A small contrastive audio-text model, trained from scratch: encoder norm layernorm, encoder moe expert_choice.
Rows from block 7 of the audio encoder of a small contrastive audio-text model, named by matrix and row number. Rows with one number within an expert belong to one neuron, the router's apart. Each number is 500 + 25 x the weight over its row's rms, rounded and kept within 0 to 999. All counts start at 0. Numbers have three digits each. After the name is the row's rms in percent of the matrix's.
Before each expert's rows are labels from the 100 clips, of 14976, where the router gives the expert most weight on average: "peak on" is the class under the peak. Only what is clearly more common there than usual is listed. The data: melodies that start on their tonic, played by one synthesised instrument. In brackets: how many of the 100.
# router: router (encoder.blocks.7.mlp.router.weight, 32x160), inputs 80-159
# up: expert up (encoder.blocks.7.mlp.up, 32x160x160), inputs 80-159
# down: expert down (encoder.blocks.7.mlp.down, 32x160x160, transposed), outputs 80-159

# expert 4
peak on: D#3 (44)
router.4 104:468526494523466459509502461522474487494523491472485491509475501530522517458487503488465493484461470496477509519489506445464520550478508504505529536492497483508497544518498449522451472508532508488506527500529541519512549479482533486523500491
up.1 096:511483481517528563473521478469467488528518479480480497522510495483493504474476473485486488475497497521507481503498524520522495486478494493506441495518509502482475521463491487502512485478474476505465457494505489519527480512520505514498516497
down.1 107:494465499548508514511510508470460509495494485480495531494518472533480453506486473465520486512456491510536522540499469549508503504470511491478488499550524503474506502477482505460495520459485488508494493483461456500510498523501542493503494502
up.2 099:499534479515508524516503516512511462434489519546476569468480489492435536527462445519507506515499484527481547491477526511478471498467483530493443533522530561461527499515512476499522467525508487488471549465516521507470460517551487515464464501
down.2 107:498500517509534499453493504483516510471513483447512522482486524474504478487541496514568488534514483508512487509508433525510503509425491508534506532560501558494519485543518518518525511514486494498491532508503440468529502485520467475498499472
up.3 092:479497472491473544514514522510516444488517522528501528490539494497467506471501517488529473486510489500483519511497532536479508497475459463504479490523532532522538470470531486491524506499498457532467448495486465489545475524481497555495481450
down.3 099:532486503492520490507517453469510475501453469505529526456495501511508455501513508481496478529447488508498523505510508491518522483485524478471531513512536500472503467482497473457466564513471472553482505488463464470527509483559537499514510494
up.4 114:521458527502550496495496562474535470490493510532497487529571483460488483490510514508494512552541524467495532469512503518525499478505508488509504488480516499516499459524501551490545560523491507523469466519459468516504501518467488501503490508
down.4 080:480482499494475499521532476502481480481481476523491501518428496527489520474494529451540496496508513496497473503506531478492515504485452517496535498509484540461519465522505511506469508485487483505503525508493478506458509517484485546462541463

# expert 8
peak on: A4 (25)
router.8 085:525516507488471490514473502534445492490481478466528518510500531535503504497490509504476464532519488512483486519528486436454507518487478470528478501502466496433492534536530509499499501504540536444503508508526503480509542498517488503503490531
up.9 106:525437500513500475485493512505532500524494551519464491521496469483490495469549491509528506511520520486517544501491528507540486487469545470482491471505484514508484472463481492515501534515468517480482474486454495478509479495477499489513514496
down.9 105:485531493457525537473456482535457524551563506466479467517476507509509499531496490490508503493483497494464515525501562517485479486502558489530512477524544511498461535481497520497506522520497523535493521500509519503499484486539521547527464472
up.10 089:509482527503450487476488496535529526540509508486524489519528476528500521476520501506479494511530498539488496487521486447488467543462511477535480508513501459480479512470487512496528504473444499512508482504532454482505482477494518496491484507
down.10 090:486508442484490494467470474497467504516501497567492454524536462482481447527497460516528502490522516487499477514413466500493491512495505494470519473488532459499484501459486477532499486477551486469537485494510510528496493470538527518489534508
up.11 104:527473545531506517466489484450497538551477497488505476492485481491550455504522496486507541506517490515533504465518489518522506491505517475529500504469455466519461528506510510455555516497488486544556490480478487488499518534503494511525513502
down.11 090:478512495513453515540507494483514504518521478478480505541499466502507482535553509543545482527488508442510557512496479516500490472476458544501522513531521475515505491480489511487510510502482516477519523511505498503461466495539507535461513538
up.12 097:538502538497493474465482532483509569517470509528468491497552477500515506501493482485518536496501515456518527448516503522568547481482536522525517532490473490504473471534500531489532492513461460507481496492464447510507502515476513518531491448
down.12 088:475512491505543523512447462496541507471498502484513496506475548500461485509498513535523508513478509521492524537493519498493534488527518524474499475505527495531519509472543465430441521470500545531475518508482510495469466512519496482462460503

# expert 9
peak on: no note (92)
router.9 101:487535526477470460493482442547468539505481516494501516463495531502534534470432453465501476509500456541484467525486528464476496503517503505509476530488484495491511509482508480508470444522484488487527522479513550492522523468509518502478493503
up.10 095:555486541507454490492491532517518494528475490517453488534521483463463475510532514519508518489489464529520547469518513507515490487463546512510513535513514494470498492518471524470521560487463478478513481466456468479474512509527497514566482483
down.10 087:489517497450505528514479469479485488497493482490484500545531541517537508524482499466447498522531543501481481481508502518510488526553485508548514529538530540471521483505498509500490522503488448558515521496470550547463533461529495457504499475
up.11 103:518487481527496517512501496474507468480513509491529521504511511501521542470512469466520569475475517457491496518487478512491493480463516496473452456518543471496476499517494520509459496475481461485497518467475503490487465504468485524522476466
down.11 098:446484532515510476536485518480443491541493519508469487450502495549526503450505506473490482473510501458504464500492442488503467486504494523525473451494518498457506514488519496488527544503476524481488500506519476514471496512488483521483465537
up.12 101:512512504478544467433525492517493518546434448504467498501535484507495470468488473503528543522514501504458487504498488505507507484509509543504477511486472488502491516492501501522489501494501478505524523502465495498553508473490529500494485484
down.12 099:521486509543501476489536486498499494500507476490515490478445490519546502464473494489445503488462515519548513530454517478524489502475508533480484474462508528515485495482482444528507501527497550510501509489465506466524505485488489478516476469
up.13 111:544537476501483506461495510496543490510475481504540519502484553490484524469483512512503463507500516483500489481458470498481476499489447497532484478487520485504491521530510509523466502458541473482497516499466491508548478482494490529510514489
down.13 112:533521513505460474469532498512503519491485493485488505515510489509503494491472470474484545532492520511477495523462525467545496508493580513535515503513528506473518549491468499474505512460485493469526506447499505488515471481500467493542502506

# expert 13
peak on: C#3 (51)
router.13 119:521504521523459462508520489524451494522495467525519456485461517525542462522485486512457483497502494537528479557463452476453486535508485501463494505465488493492493542483488454552471500522497511460492548528506527503534513468546516512489525479
up.9 114:491528544550480506530503464496495496509523475452545540462467512524527456468475496505517481453485543519479468512490460502483505521515482469509479489512501488543495480444517506538507469478525459516499501498512489491517519473454492451516509518
down.9 113:480513520491486465533483495484442489536531465481494457517517476509517509497514480539471548549461524472517523497486492493512509546529541510482507516502447459500467491478442508490485467511450503504525530498519451511481499517590499486506514509
up.10 092:499548478548474489494478478539538537474476511456510510462467517531519498473488553479500475483468534529511521520479507508517455509501454496471528482505531497496498460480496465520474467521540487485469491496459500496498508457459481490489534457
down.10 093:530498553487523535515514503532475482500504480496502479511479511500522434452500511515525539454479507536473505528489484491515515452504490498470474479498529491512484498443488493527537520507502493526457542510511492514514483508506501458502526471
up.11 079:478501529491534493482466527503547528493483496508462460508500515486497480475512476487507550493515510479488526505537480496502525533496472504533531503475543476486523466463525516483542500516509518512483458507500526472531492510471494484499510498
down.11 090:530530521507486453504515460497507541509482496512513547527459503524506447519443486501495468534482519466515498469501488503478511532490510451489505510509486534493539486528504501494492549464463502509498506528520505442466490489472492480459494484
up.12 094:539466523500511478492491518510500511509504490505459472520516516491529524483543482441554491484476463483470496456485520518492514499507541506512483501455511512528476480562491533512505488502452490475488507495432504491525491472474533516543476492
down.12 086:507506492477489445475488510502499522471515519511531501509480500499499505467490534436505477485542514483517504449525487540457470488461505470482521504534520492511486474549525481482504458505478510494478446507497484481469500487450511463486521491

# expert 28
peak on: A3 (78)
router.28 107:455531495540488524478509506522436492529491520477525488476468511549505518489483445495487520495497489484488497532517477464447486514496481484502471512510475528450554515493536489521470495515505505505509526456498553480497510470469495488495498509
up.10 097:507491507496489510517487519518475492508512497547509488519510444461509455464514532512512521497489521488493480504490532514529523478519515477498455508530499451541469482510442530495510555527492478473497467488549496520505519529542516515479479504
down.10 095:501493515471494497499528494479527496506493506546481479497540500462482477542549473479526484507520498501516496485508551509536514459507515476527517500480505473544518510539513498519497505480488504476534472525469544501487496490450542535512436442
up.11 119:466473499522504537533526505518469476497518506501520494488496509523496519473484466489477541481495504475456478536509483555480509466503526523465459479519520497511529500516485465491510494493485481507492508466499522508524461544493476552494507507
down.11 116:533505509499485450508517502453495480495506507518478488475496528514529527494502467516528479465479464486510488490502525504511490492507462502474453459464484532472509505460517499507524528511501503488468533502491518535508511513475464469512489534
up.12 100:528473509472513496493456521491513515490498502548495520538537484515483459520522528518494539489499495556487500506519464461510481511493516474537511524525479502534507500531501552522506516491530502505531464495518436505487479511506520554530491486
down.12 109:496468478510479512503455514501495486540496437518513483512527488461481503529513450517511534497470507513490486477476479489450558505488533456515510539492490482534492521475469502499515479522457497478549494469470490496538486524516512483539517463
up.13 090:494486572481486506487518527460495525509496536550454452468504484453541548502479493503496489513500486500488491525479501488506517484549511512476465495512455461478512503495514546495502544522484468529455464486485503498497527474494468505502516509
down.13 095:515533494485495480483511460499513460502490542497501503438517526549510536503532486544474511504471482505506477520529454527507467512531486543517494516552476523496474434500505482490534530513484503473481554553494534506510479538536468496499530526

# expert 0
peak on: G#4 (42)
router.0 085:477514492521500480518452462532485513506481479478492487496484521536499482514480534460488478489465506530526503518476528450443488496518473482495530519458493504502514519524524512527460446482513515461524496496511543525514500505516498510466467474
up.9 105:457485534519513507471491513460485532518500505453514495474510512490451526484478486524489530492499458504511516501512449521536525482532497504506480486571497533481509513462547457488488524518494490529489479467486530527511459518507492499494459460
down.9 099:517516490512514481494495481535531461489493505510510539466480529507486477501476469496488507489506483537403513533529552517485448522477491508496478530473536515486496498497502511518521475474505542459545541471494480496533493508499493497561488499
up.10 095:508488489503506491498503467547494496483518515546524473468524457479476471493508508490519451523491520514452482488505557471515495476520497509565473500475508505448492539522487559515483516472513515498494513519493508551441523500450504529510483549
down.10 094:533466484496465501489518510554516494495484512518497531470538453511491487482508467535493553526491504489534501515500481489517494508521466530446482489513475485499494518451502468500492492555504519489533475495534511490493485508449501517462568512
up.11 097:501471508543539499523449547502486480485491524444485479496487453480471484487506500508461539498483510502501486522483518530501469515513539537490493445479544491504488517480457532480539519522485489515492492507474510471464489530482444500523507544
down.11 094:511469486521515509496495523490459518506462513494498494505482529511483476476536483470514466495476514522493477453514498506496529507492526491524476500478519490515499483540512490551462539484435490492510541500490520497513493484528482488491490543
up.12 095:512466507505525526469510550502514520465507538508451487491504474500514468485523489506497511503512512465521520525505512525508492461521483495488538482511464525513535487460505517466496549521486488545486454476468492473469485492466478488506488507
down.12 093:525506471495538550507452545492481500542487455480483488524485520490508517490497483467507509491482520487475482544524535515493517494474509505532461500502501505513492497471452479538495553492507501475487525484441484480504489483523499480513532483

# expert 24
peak on: G#5 (38)
router.24 096:471509488524482485492457486496487502525489523518520508463479512508498471491478512493496474516473495558499494508456493445480517551505492518557497511511531512464532485493487457562478476498474530495527519504538486503464502524480534539478486516
up.9 091:514476498542518449485477517512469479505478510509483526492481535457470523499492474519502527572469483510479523442486493535486498495459511585483477513485514482488534497552515515457498531531492513485499493486491531486475520564483543521493518500
down.9 091:468472500528503506518475507563487502475515477462495490491521517492498541476484509521518490511508459484502537534476506530470527451497516451506498500515527492519529502554499441513473476494520448492514509495495486491495490513483557503508467487
up.10 099:543490502511545484495472510522535465523483548530513487533505506498501535477501479525512449496504500479505545452477525507523476453520461546525460471479531500495498479505474466477510555519515483487462486502504522492548525508509475465525489526
down.10 093:471512476498482508486483498543478489469507510503492505480471524479456501467502453478499493526529497533473526474506501516482489431495519518530510510518507558449501493504497504495502487501470515449521470462451490466520502432508507517516480521
up.11 137:504478477473474519465473572503535447455476519495481524500516493496483535480527494533490546487509491508462510500486534502529505510530527499519453506515499481523511508518526490515537535490516472504518494437507493517484486492488478520486511459
down.11 121:507504480508567513465486522515526534468521514488460504494539542485499537513549530486505503522510521462521524472496450522514497476455495471539485491482518493510570456531519537467485480506527503485497446487464505502477505476467539494487479464
up.12 103:509511508536498550520455488454520488543473486468481500489475477503495474480530503493509514540477470494525496490492527543511545524465473489520501507476482554495479490485453494500483497474516479525501525491499461453513473493471486519529519470
down.12 104:545499499481527499493466511481508489482485464501512490467535482510514449562532493511486507501482537514507446491536459496498456520538501500512514485510464484510451484496503511517492524479521502546482515536511539530492507485513460513474547551

# expert 30
peak on: C5 (54)
router.30 085:459522463522472518492498488493487501487526495483487488512472511522492484469483473468464437526513483527457469505495499461456518539529525518469517529475471466511515539498535459543493484527529524496528515490518532483512552471502538511504527515
up.26 097:547491468493513510471468512489509478496521493492469496533511471537511498490523538494507567525496506482522504462530483499562504476504522487544507491464515491525486467493499515533494536486476483517472467522466520514458463492501535522494502491
down.26 095:512470538512517479542494506486493529549443522463489499504460492468502504482498506515502549488496503484545500507519487537544465513484494561489493466486565477497458509507509486485508474489431526488473436461465502483499535498482492514505485535
up.27 096:547487491504520517488466548467533512504518500458549497500487479484490455486519502516489495521507520490559525462498493525478505481478496465513491475523545488516526473469487494477528530499492480505477482503482513487466479511489477493472534472
down.27 084:485481510505516483518537464477458503509496486504479471538485499513490474518489521448489483496519520521470525528510573484510466448505463517501488498500446492460527524468500497510468487533514479489491466484490521548490532515531511493462546561
up.28 096:531523500530466514513479515517506537488501547477544493486469519520463501498548542483477439504500496507504489488534491498463514451481516522531510479475520493495476497491493503465487523535462508509471469480463533473499451509491467539468511445
down.28 091:479484499518489552543465519500486468497517519482515500501506481507516514477471482516499566501506431502497522519476504510533463482512486520521439510516509481506507505481518485505533490485437506495477501478475509488491513550490489529442523517
up.29 099:538465536449513534494521503486499504484538510507483469529497465500529490480506502469509462539550501462519539507502533509537501508516522482475504495496440518517531516511486487530487520552443466492496475513490472499513535492502469479478486532
down.29 099:532469439502540484479508496516510496465506484525476489497537478454496497497527553532522497491528479489546520506494501519516449473497467513484494467479488479506496449513444508508492545508509486512454532533487485506498540515507525504455493494

# expert 27
peak on: no note (86)
router.27 120:490507507476529523526545484466507504547495487478553514537449509523490469524458510501534503524534529497505462511509477499492513492491480459473537505522507489507479491511504552543480492478500513513506534539527448501496516460531515495485509474
up.9 098:479515499491450512475498493541507521478489510514525525436470513519488516538478513445440458489505506542503487514510520498479550506500492508492541486496531517476506505490518496509517475517485543519540477496506492481506512493493462476511489527
down.9 093:488390532464515497500469515486527507482520516509493468507505433500501506474542537468538476479536519499499480471534495518512466493522491499536527464478535511486468485514462564514550541482461479503504505508516506500462476500483472527449490498
up.10 092:476500514508521491527511478515499438484517483497485505478469484486467485520516512521501449507497478577521509492551525501502473461515471509480530478504508537470493494528528531497508470546556529524519472519494513511509476532495566460470503504
down.10 091:503446504459450492438508516496515527468484501524490517521529492511495503543529514469532530496514542534527478518469430476480495522474502460532551472506522517501504460495501520487530483477496486488472512493500470461507496495500483528515489481
up.11 095:479521531514476502530489473483479519465495515490518499454472534503498506515496496528463467476492531529486477496505485466492516481549500495481509498483548482480512548500498468470493485503514560541527511489536558452505519544488502461524524549
down.11 104:511406497492495522494495533507529507465518516474480496525513492515452507504536535437511493454541513505505491475456519513499499494520503507554517455495540503489459476485480523509492531518527508520503525502528504501488462512496485485481508519
up.12 103:509496526480437454524531484519502539520464546514478500503503494509495499511485465471464486511484456495516489473520511497446528494540535500531480504479469519428480535516483551458511486507484509511483470474483515504479513533503511488532488489
down.12 111:502454499469481524462501506520493529517486496506462538484547502480518510494540523484492494478540504510476500532515509512487490511506499513562489491525515552510529471485499546489547538531476507459509532463490482478481419493533487511503516493

# expert 31
peak on: G#5 (34)
router.31 097:487526461500502497515551470528512470489493499495517514482510535547484507532485456459461480539470472535483454529493464467478509541487509512536507546487506522449526537506487496522473460485484494481498540473499514538515525476497528521497480467
up.18 096:482476475479549491507498534456521461445505494493527490497507477483506479478505484512559509516493497471473527497515528514557538509485460478474522455504510499499505484531514495475524518499545501518458438512478469508515500481496478480525501484
down.18 083:510494488512482491498552465523503541488461503486504569476499462499463489487470507498487501472523492499493448513501493503468456489445487516521497522496478532497501483444479466523510504484471516448492520524538497518488465500519455526504493483
up.19 109:480495511497452488477538535540532499456462561498505522496521524487463533472522475539480503516496489498517506576496510474487518457493495502502502479491498519517555506491537474480495460547478521504519521455522488478507482497518454508447517500
down.19 114:516509470508489498510518521503517530520516516483511524524445542465487514483472503533510504490501471448519521464495492478500504496480505543528512527473467499474513568499504526500555481479494497540466545503492478443498515507496489477524517455
up.20 107:448490523482519493453521486497494444462488537507462514488511521452478471462519509523518473476462475515498489478494474544524487499481522540493495486558553511481503496509516474478501504508574482530509501468501488447481505535513539482475483491
down.20 094:497528476521489427473495514473551493511473491452495517489467534471498495503491479518473535530448520529482505463501517479450493488454546537499515521471464501510505540506505532490476510500496502524463520511453512470494501486504473484545556468
up.21 082:546501550514526526486504527492480514480520485496557479554519474525500467500483502472525513492532561480529499500498468501504544514506509500490501451480499455477487508472452560496523477497490497543507477481466496495499522507467461481485514485
down.21 088:516452541446488496505495474499502497438548530489534533484492518450476534525527446471499502471489490525469452530541517531474515456509461483475504497545494530515478473471540542489499517478509491520540536501513495470484483468488505471493490489

# expert 1
peak on: C#4 (32)
router.1 129:519505449495497500543492497516489467513545518527506477494470493530514507522526534509525508475482476532536514492496548477502450544491526453509454455455479506502447509494448517517483494474487512467483517503511474539514498535542549478463499492
up.1 090:539466521495469512476523459510501485485491480491478520506530498455447482487493478479486494543503529457491509491511500492487521455476479491497514549523484498500552468485506473439513488497459537530490522519502440483509528518474418519533498505
down.1 097:429484492546485507495517505474470561541474465488501529539486478504550490503516548473511480508461488521500503497470476522522541494473506511508478523499500487519482491483481529496503458448470482482535480500457479529481489474432470452531483516
up.2 113:476503475506468495533499492464469477510523514496519488550465459454502516527519504518526526497502494482505472430521536469526493537521508472520520501490480465465441521492477522551478482467536489487511498486518497554519497523513512473462485518
down.2 108:498463495463465491531528523514494458470546517555488464468523498526454490506506483551469497519534508468511528529502523494492465479532529500469502469505482493507508484504524511513499529510519556526506509560530522489491505466556504501499515524
up.3 083:530484478473523525502485505478533539548425494481506497521534520510529524529525499477553504531460520463477506486543522484542527525451521472527484495491451501505474503521516528459498541492504456530510484478455479523524482454503509477528492446
down.3 099:506516534498514475508519523461528534506498490469491543530483535494538497495481493499539504512464505526485461494519493492541507524476524534496502537483544492513498507498499534491494497502493480493511486451487489488516492492487503497504481506
up.4 093:490525481485508510507513500518506495568519505529508525493486429480535503522463504468522520483497492532469488498545533491503481490533517520496432487480480485463507556492469500484526483471470538495503482507502499514538460501501497503518444527
down.4 096:486498475458462553473520514549442500509527524524477493468478495511530506536564496531510499526537514497494496499488546469486486497495439453496501464499461500470493507512513475519501519538519519480496542525520491532512516478541510519508458540

# expert 29
peak on: G5 (74)
router.29 090:517483495435481504510510470480504516539477514527500484522523534462501542526481471467509480495497499505515502500453519487524494495518520523468521508495490449454532504545470501473470490484492528527486511478481485494475511464503465497548503513
up.17 093:484518476533510519488533463485501505529534509507501495480499511477479512521523541507527434513500497507515514488547523471497480497520469475484549496486488556489470483535539506465502453485530493531507457507492467496530499513479480465551495484
down.17 099:461480503491507497517521526498491501470505478521500476521524487496501486518510495508466512511489503457498530464521487506480495470520515450482505506513462429526503519499504512511498484517506476513488493544487522495553538515528491522514496487
up.18 098:511495466518560496472484474489530521480551530501510480501463534489467507552526530459526497525490489513485491470494445509476532458517510521510539503457507530450475513538460521514513513480545480505470485480491504465476469494479471535500487475
down.18 101:462482495487539497534507481485509494469499489485519504514489492504531522520507529551520538507453513461496494488479499448511500476487511481459494494490458483571540499503475503501485521511511463494476493525494509518508527494528497514506460507
up.19 108:485494548512489487516518541527511545498456481505496496479534474503478463523512516499498535473488542497501468489510515515510483479536524504541473521491467509510474482521499518453550510524453499516537515484529502491516487488549512472502515471
down.19 098:526493479495494482523523491467493468523494496480474516491463521497512541519478486465472443509489478520453505553508489489470516504469492511494497527514506516448522504490515469460571480563487507511476462485460491508432483507500483510523499479
up.20 095:514500491512559491484433482485483464492489518507490470495475520478527536518503491472487490481509498545548523507514472485479509488465488518531494516487517481486538492525480453474477473518526536518479483503446523495450538520481508508545476508
down.20 095:459505496466485487548465512509501504444501468502535478485516462502507517490475506515466554503484503480512505504500469475505483506507514498460549465479453454512502506504521485521452474512473534468491506483510510497513533499522473531486544507

# expert 11
peak on: A2 (27)
router.11 089:465516486491480495506466499538459543545498506501513475502498475547510488510512513471458473494510480495516485510488494475477530545496490488527504548468474523501480488467508525511499482485457491463497487548543500482505502473465498479472458479
up.10 107:451515504493523524514501512534502502487525475507518456503532458519482423518517542493491494481480521512468466495532530553494493513501482508530510497510482527455490487500458509492499508455492515479495487535518523499446493509481544519495480502
down.10 107:509488491534510485501477495471453480522521455456507460523489487499517488503467488484517536478468459505452517513505494490503513508504481475519463525434486518528497520483497513494507504452557498482484484508451521524571507529495535512525478467
up.11 091:509462487524494525504495484485560489493485516518513516503502513522477525531475461490497516516534465515470510530505506494493559435482453506512486501511508521522525483523497513465533529504519516546473470501490503482490505526453454482534515462
down.11 092:485494465509520479444488493529500519525470528497475514522481517526517477475511495488465491491532493481498522488522467504441539463499506513538541498538515492510510531515466516489522460531456467507526522483489523477514499479497522494463509499
up.12 099:472483503512493507573466538498520459458516496462522491482450506490503501481516476478513495538505486505523534506502509513494517492551539515506521487467549479476509551496487488525464496508473544532540504440494489515554488513510511473514483480
down.12 107:526484481539510487520551509499501516517509515503521535480432530469469549480522498530459489497480492465561519473481443489487495456457505564482518500506496486509510500495511484480546477522489525524478500478485486488511507507469444484481507493
up.13 086:494473509514519491413488549499524497501478497532455504491485491490495517535533474540465496500453466503445498494486547523527496513477482492522470506495504466478493517549465502486510514490476462499449493486532523509527475541522531511503503500
down.13 095:480512490500454513512498491516515492464481485492513529511466516501552504498519524516481475489519497472528504530494505473490539482534456486501530451465531493498529441486556470485487482534476529522531500478494506463477503528458450502463508509

# expert 10
peak on: F#4 (34)
router.10 089:507531481481474448505469478524496529516520515514533536457504531513497478493458476452510477506470500531460465516479472489469514494538469533477497530500490472493519527462508508542438506525522507504521502497497504512529495487502477459464475532
up.8 088:495511537459459530462525512478543492540524482484479529527500458490508524530532529501515482533492511472517491516510491498495549514505517501488464473528458485490464508478529516497482496465473473539502477506495469496500495481472482489504452461
down.8 087:498505513525499495513505548478448523485506467485528489502509495548483482510511514527520471514533554532490475482498486479521483509481496532453514478474492482507457508461516485514517472518488493519492519505509540520483465508530490444472524548
up.9 108:442479513574545495524510478482509498516513496513505491496487495524502509472467494459483525493488454514495504490479452470502489482468532544535470507462535501492539505482486502489534502450490509508477499444470500499484506530457472520519494504
down.9 112:522472492518480481476535493484496479484469498529460529491490509497489488443482482478498504512475494508514476492493530487463478521469458475479471476505482509532505491456511471512503512487523493474529498518461529480517549474510517482548523513
up.10 093:534484480538518468506444490517511456531458468495543486502505499541527496453476539486493472496508511508509501509519480516529485492541509518509523474493492540524495461448494549494460501542517485502491495528493490511534483467496509498515495493
down.10 092:490494533517503513495524498478514501458520525489481498542534538493438483501503483509473506487488461551464556521485512516498485518490484498540503513538531527545486552497527532496519530468507506483491495473508494478488466516465539543503445465
up.11 092:516534506501518478482459474490480543531500512513457454474547455533492445540521504540509480512502502525525500498536508521477498495506522516491522488503504456481504476495511481520508520516504512482501514511480472497502464523538526510527480506
down.11 092:547513487479495515532521507505479458476473510529503496460503497502490522540558500570498480548492521510491521502542509499470499501471509537495502471480469513496490470548472471493537528515507494481473456531527503508489552484555497484475539518

# expert 12
peak on: no note (74)
router.12 111:487539458471498507524478461478449484496542487500509503514497553449535530484468492545518481508491452444512478507518516468450506494488517493517494529478466480530504525558496467491495481498495531503551499482529517465540529486496478497504509479
up.0 116:525485477474482541530521482499497430495495499519522507493513499481486546485503478487516501534538487441471465532485493500485529473513493497553475522486508508543495496565524504533504476507525481505497500485492502466509499522510479531471492440
down.0 110:517499493463442512503481527471475498505527474473495473472465512472511466508477517540507497510506486519514527512485487501516539559473504462513476520508480479507463529527513522518484518499506541502532485526504504482549491502554511442527453504
up.1 097:499465534493502460500503576454539497475466499481472500486524475537530503551515513468495538481508543521484517475520538498521478514536492579487516478483557522448488483483479537469518511517517506536487484499461485493445526525508475462494519524
down.1 087:461482524497544512500509537502509514487465474526453465466489501501515547503513455527533475505519513485479479489465507542518514457535528509480503513515540488497491524487496492485501515490523452492483474496513504543475498475478494536525442494
up.2 118:512465511507528468492494497499508499469436487521482462476510465521488462529524526485477510517472496504471541509495460526524485507528475529499508466501518498481557495489441496470507517502467499490498484472474552524472474488460496513479516506
down.2 085:515482521512515474472493521550506468505447500500465489436523529518471480451500542506485489475487518531532503518491526500491477529503472498493481467519571485495495457462517485482488474513531491444525522502509481513489503501517506453480531517
up.3 091:513483527534488464525494529462512512493532480461502491473483433491517473462525527481508489495464542518489458516495483513522487515518509521481502442485491500518475470440454518492505502511505553533522488540501517454498516499481501445507498516
down.3 089:469498525466530493492525543521517494497543502509534481536552520519521488515531517485499510511510516517486523522504481522522483520583529495545526469486525478523477518485490489524510454482507456509499496480458541487520483499489488533489491467

# expert 2
peak on: G4 (38)
router.2 109:477513510488476479487476476543433531523493521482523456475495488479527493484454498508469455495496459508517498522477506461425511512484517486534499513497502478457522528502490492504487438475470505439511512492497519491495505474494537490479485519
up.1 094:478477502489467529502496513496526478469498464490517481487492484513548497515515527515477474488548532498471511529507486498542530463501491460509533451479544480552554479521540514522479516544530501549486518539462465516496504524515480475522483486
down.1 089:475481501507514488495541489514471492494467498479501516502477495481479478545467478517453504535497516490504488509498478480445543507481461501474487559523499529481480505506481532502500527483516531510519469472513507501508479534508434534521493481
up.2 104:505493494504513484509475481501460492458500510502452515482510489490492491481530489476537497504476496507484570502525498524502511507473484506431500525545480507505521504511470477465510512580537534503520481545521483445531507485544510484526485540
down.2 104:454489535475520515523533480487530535490507481491493473486468492516495478510503498521505489511530560473577497495487492535517482494512500538448522495489489520454470487454502522503493500481482519468489454514568513505444501531518530458508479554
up.3 110:472456524496554506525503566497543467494456502461498504484497533499463543512516465464547530486484518499473586493517462529507505492464487464500478491481506490505494481520520521448544512517514454507459456483448456506509490492474489506512502489
down.3 090:507480492494534476476495516503509486509497469482510488541502480534503471550499468480511518507488534547547520501540484478499523503515479462495492536528505522496464519538479552510493472499523497499493491511490480490521485474522490493493457495
up.4 085:487525584511500497467560519502556512510498477493538514466509517476501514463547489503519488451503526497489503552495477521547493491496480466540500512500495519521496486528482512492499538519484463540443478489464484540494506480494490481527477439
down.4 091:499534514466489454443517507481523504504516488570500503504555497506510506528506454496503485504522508488483520493534488511503500455494485473495511511485505525452473460500454555493449520488478510512516493517463466517497463535525526484495494479